config.toml
encoder_arch = "resnext"
model = "model that answers yes/no questions on an image's attributes"
dataset = "drawn branching plants"
train_examples = 72500
image_size = 64
crop_scale_min = 1
horizontal_flip = false
translate = 0.06
questions_per_image = 4
encoder_norm = "groupnorm"
encoder_activation = "relu"
encoder_weight_standardization = true
encoder_depths = [3, 6, 6]
encoder_kernel_size = 3
encoder_stem = "deep"
encoder_avg_pool_shortcut = false
encoder_widths = [128, 192, 288]
fusion = "cross_attention"
fusion_encoder_width = 256
fusion_encoder_layers = 6
fusion_encoder_norm = "layernorm"
fusion_encoder_norm_position = "pre"
fusion_encoder_activation = "quick_gelu"
fusion_encoder_mlp_ratio = 4
fusion_encoder_head_dim = 16
fusion_encoder_fused_qkv = true
fusion_encoder_bias = "all"
fusion_encoder_qk_norm = true
fusion_encoder_parallel_block = false
fusion_encoder_inner_norm = true
fusion_encoder_drop_path = 0.15
fusion_encoder_positions = "learned"
fusion_encoder_cross_attention_every = 1
init = "lecun_normal"
residual_init = "zero_last"
optimizer = "adamw"
lr = 0.0014
beta1 = 0.9
beta2 = 0.999
eps = 1e-08
grad_clip = 0.5
ema_decay = 0.995
steps = 6200
batch_size = 48
epochs = 4.1
lr_schedule = "cosine"
final_lr_fraction = 0
warmup_steps = 620
weight_decay = 0.1
Rows from block 10 of the image encoder of a small model that answers yes/no questions on an image's attributes, named by matrix and row number. Rows with one number belong to one channel. Each number is 128 + 24 x the weight over its row's rms, rounded and kept within 0 to 255. All counts start at 0.
After each channel's rows are labels from the 100 images, of 14976, where the channel reaches its highest value: "colour at peak" is the nearest of a few named colours to the mean colour under the peak. Only what is clearly more common there than usual is listed. The data: drawn branching plants. In brackets: how many of the 100.
# convs1: grouped (16 groups) 3x3 conv (encoder.blocks.10.convs.1.weight, 144x9x3x3, standardized in use), inputs within the group 0-8, a 3x3 kernel for each
# convs2: expand pointwise conv (encoder.blocks.10.convs.2.weight, 288x144x1x1, standardized in use, transposed), outputs 0-71

convs1.83 [137 151  93 140 153 139  95 104 152 162 160  87 156 127 111 109 110 123 111 126  98 142 130 159 105 147 119 135 152  93 122 135 180 118 128 147 126 107 172 130 130 159 129 101 145 135  73 124 129 145 135 150 123 141 104 135  81 129 106 123  50  94 143 149  91 133 126 117 133  67 125 139 146 137 110  95 129 136 102 129 138]
convs2.83 [117 134 125 148  84  90 122 153 161 147  91  96  83 113  80 117  79 114 160 121  95 115  99 111 111 108 124 120 116 117 119  93 146  69 118 131 123 144 124 135 153  96 145 147 108 140 116 159 128 131 130 170 107  88 154 118 130 148 120 129  97 103 139 128 165 117 135 131 139 127 123 158]
colour at peak: white (49)

convs1.1 [143 125 122 153 162 116  45 116  91 162 131  70 109 153 102 142 150  90 141 154  77 113 138 105 143  94  85 139 135 175 106 136 122 108 118 134 141 144 124 127 154 125 110 128 130 133 142 145 110 149 133 130 140 132  72 121  95 150 145 139 111 128 132 142 118 160 119 159 121 135 123 146 161 154  91 144 165 127 136 110 109]
convs2.1 [118 128 146 113 126 128  86 162 156 101 110 111 167 135 107  87 150 139 139 107 149 172 109 140 106 115 122 154 128  94 135 126 150 111 140 140 179 152  74 107 105 108 164 118 112 151 145 103 157  90 128 186 125 131 137 109 147 107 131 106 144 143 147 140  92 168 134 102  97 101 152 169]
colour at peak: white (42)

convs1.127 [104 117 103 139 168 160 107  99 126 128 123 154 140 137 156 121 134 128 141 130 113 162 129 134 137 133 120 113 112 105 126 114 149 158 123 146 105 126 129 121 128 152 152 153 153  99  70 137 123 128 142 139 141 176  61  59 122  95 168 138 126 145 135  99  45  86 148 135 121 142 154 140 145 138 153 142 130 133 127 126 130]
convs2.127 [153 141  70 107 152 208 134  91  98  90 141 142 117 106 147 105 129 130 130 129 127 148 130 114 138 151 114 115 135 134  95 161 136 166 135 159 130  86 157 145 121 161 100 123 140 110 168 148 149 154 137 137 125 137 113 142 141 149 134  95 127 128 134 155 102 147 154 130 106 104 120 134]
colour at peak: pink (58)

convs1.7 [142 159 139 161 100 105 128 102 118 177 116  62 167 138 144  84 119  63 152 141 111 163 120 154 100 134 105 101 127 156 187 116 134 131 148 139 138 115 136 149 122 131 148 125 161 129 138 137 129 129 135 137 135 129  88 101 142 119 113 151 117 140 143 147 154 119 144 127 160 142 117 144 130 135 110 193 129 133  87 105  99]
convs2.7 [157 139 114 143  89 159  86 102 149 110 134 123 148  92 134 106 166  88 127 101 124 144 122  98 127 118 102 116 101 121 130  62 150 132  90 154 125 111 113 112 125 172 109  81 130 165  97 119 138  66  95 131 146 179 161 154 116  98 105 149 123  97 124 135  78 157 114 112  98 134 117  63]
colour at peak: white (44)

convs1.45 [ 94  90 142 143 121 167 146 155  88  87 119 211 116 116 146 141 153 110 134 141  82  96 119 154 117 120 114 124  93 153 136 103 137 129 164  77 103 107 166 114 116 139 113 116 128 129  96 148 123 126 123 109 117 125  93 115 140 125 147  95 141 102 140 138 148 104 121 108 150  84 115 144  91 102 154 124 153 124 116 104 109]
convs2.45 [159 168 144 134 133  85 150 167  98  81 125 161 191 115 126 153 108 123 137 180 137 149 130 127 129  99 149 131 165 122 111 134  96 100 149  96 119  97 162 114 113 166 100 117  86 144 149 133 106 130 158 153 124 133 129 169 162 108 147 167 143 132 108 149  88  88 163 115 143 144 149 119]
colour at peak: pink (32)

convs1.13 [153 135 139 133 141 159 137 125 127 105 103 119 119 175 179 114 136 131 127 135 111 135 131 137  85  90 109  96 120  84 132 148 161 103  95 116 133 129 131 139 137 140  76  58  70 151 151 136 146 141 117 112 138 148  95 103  71 138 150 161 100 119 155 122 141 119 127 145 134 105 128 147 133 154 130 140 126 124 102  78 119]
convs2.13 [103 104 117 121  98  87 136 131 131 121 123  90 162 126 162 122 155 151 143 140 167 140 114 137  62 107 105 146 151  98 131 180 145 106  91 100 135 151 133 106 131 116 125 106  72 120 125 152 157  96 121 150 130 159 110 137  91  99 116 129 137  93 148 140 128 124 122 118 104 137 101 134]
colour at peak: brown (52)

convs1.129 [117 139 162 133 134 121 107 140 139 117 127 109 143  96 119 127  87 127 122 111 132 105 147  90 134 144 113 160 141 141 145 148 117 167 123 118 117 138 140 154 155  70 151  60 123 140 160 139  80 100 132 162 140 120  71 147 137 110 163  99 124  80 124 121 125 163  94 145 113 116 141 139 100 133 110 146  91 134 114 148 181]
convs2.129 [108 130 151 128 138 173 143 130 125 180 142 122 164 131 120 147  95 160 126 157 168 119  92 100 114 102 147  95 112 173 177 118 159  95 145 139 140 140  90  92 125 126 140 123 130 133 173 149 100 110 136 128 123 128 129 167 166  93 164 113 120 144 162 103 114 157 152 118 107 125 149 119]
colour at peak: grey (73)

convs1.27 [149 107 153 139 140 141 141 137 142 113  93  75  86 158 119 136 102 129  92 125 124 146 125 131 109 116 132 145 131 174 144 111 150  94 143 106 115 111 115 132 145 140 128  96 162  93 108 136 124 123 146 122 150 137 107  78 105  73 154 137 104 111 108 100  68 126  87 128 146 145 129 132  85  78 128  81 142 120 107 112 107]
convs2.27 [138 106 132 117 137 129 140 113 172 143 106 119 105 111 154 101 128  92 119 113 125 145 158 113 156 161 162 168 123 131 137 142 126 149 142 128 159 133 144 148 122 115 162 110 132 151 137 129  95 157 161 129 129 128 121 134 162 149 147 165 138 142 150 156 176 160 130 138 160 135 150 169]
colour at peak: brown (52)

convs1.117 [160 154 161 127 155 161 155 123 159 104 131 106 128 118  97 137 151 130 160 155 173 158 155 154 142 173 135 133 138 133 157 155 130 162 154 149 130 147 147 137 134 139 117 134 164  76  75  94 110 120  72 101  99 102 136 108 129 112 144  88 117 132  96 143 110 113 124 134 119 140 139 129 143 115 124 153 158 106 180 133 115]
convs2.117 [131 102 141 101 144 146 183 166  92 104  66 122 150 153 106 152 125 131 127 150 140 109 143 128 135  92 108 143 187 103 135 116 138 140 168 137 137 152 132 156 131 107 160 161  92 158 144 114 144 106 134 162 115 119 166 144 162 144 153 117 132 109 173 123 150 150 127  99 123 131 145 165]
colour at peak: white (51)

convs1.35 [100 111  86 146 141 159 140  91  87 152 129 154 136  98 175 121 116  98  99 102 124 144 138 123 152  65 117 116 100 106 142 146 173 140 114 128 117 178 115 123 131 128 133 132 117 138 136 137 126 127 150 135 121 124 149 161 147 100  97 132  68  96 120 115 119 153 137 135 165 117  57  99 125 152 131 116 104 150 113 114 124]
convs2.35 [127 129 113 150 131 122 106 103 162  91 142  73 136 110 171 141 135 125 123 158 134 150 105 145 136 128 132 125 105 127 179 176 157 163  98 111 143 116 156 122 142 135 114  99 106  83  89 113 158 117 150 153 131 143 126 132  78 123 100 133 121 106 104 104 127 120 111 151 143 169 142 113]
colour at peak: grey (62)

convs1.102 [117 150 107 115 126 158 153 160 132 130 135 156  78  93 120 156 125 134 117  84 158 107 139 126 104 148 120 106  88 108  65  84 108 127 163  89 120 106 156 118 129 123 130 115 143 189  98  96 131 121  83 108 118 123 142 140 133 110 101  74 146 134 133 162 117 151 117 127  90 142 156 137 156 135 145 129 133 123 122 154 142]
convs2.102 [119 179  99 154 100 146 108 128 155 110  80 152 136 117 162 114  79 151 118 115 112 147  80 137 152 116  69 127 105 106  76  94 137 137 163  98  97 116 138 124 131 146  93 127 102 153 122 138 123 153 136 125 101  96  92 163 132 130 157 112 164  90  99 139 101 115 134 125 178 132 103 188]
colour at peak: green (31)

convs1.109 [129  72 117 122 105 129 131 140 123 116  71  62 114 115 117 145 139 169 142 145 166 132 148 156 107 129 147 119 103 119 116 170 105 116 117 101 145 127 131 128  96 110 147 129 125 107  83 115 100 126 120 192 148 163  97  90 102 127 131 135 136 179 116 152 140 140 119 159 128 133 128 125 160 138 157 155 150 151 135 137 163]
convs2.109 [108 106 163 113 105 159 148 146 112 120 109 139 122 165 126 129 132  83 135 141 114 122 169 101 135 156 118 149 119 146 157 150 121 150 160 105 113 119 116 116 142 129 132 148 145  95 125  98 111 159 148 110 149 124 106 168 136 114 164  95 113 127 145 107 144 139 163 148 114 130 151 110]
colour at peak: grey (66)

convs1.18 [152 153  79 126 119 138  88 139 111 162  98 102 165 151 140 139 140  94 135 136 141 139 152 138 151 139 141 122 143 162 139 138 152 152 149 154 146  97  68 129 101 144 105 139 144 103 152 137 149 128 153 147 128 147 162 134  69 158  84  88  99 108 121 163 134 118 151 129 156 133 126 146 166  87 116 133 151 142 117 132 164]
convs2.18 [114 160 162 145 100 104 153 134 162 135 147 126 103 114 140 126 142 110 127 109 167 123  99 159 115 163 149  98 137 131 137  82 120 117 159 163  96 104 116  73 144 154 134 138 134 118 121  91 139  90 138 116 145 118 106 135 144 106 141 144 131  79 139 115 133 152  86  99 136 138  90 121]
colour at peak: white (40)

convs1.96 [160 158 168 110 126  93 137 148 160 190 142 150 103 126 131 126 142 114 158 168 186  94 120  43 137 122 137 148 140 145 141 130 122 132 130 140 144 155 161 143 139 136 131 120 124 167 123 126 111 127 139 103  74 106 162 129 107 135 118 155 112 149 134 148 113 161 126 137 145 134 156 143 134 141 136 112 104 114  79 129 118]
convs2.96 [128 103 118 142 153 171 134 130 152 140 150 170 131 148 110 144 150 158 119 148 128 111 146 122 156 135 133 125  81 117 140 144 151 110  96 139 115 137 148 121 104  89 138 133 164 109 142  95 127 110 114 124 131 138 103 107 145 143  96 103 151 131 113 120 114 157  88 117 143  94 161 126]
colour at peak: grey (60)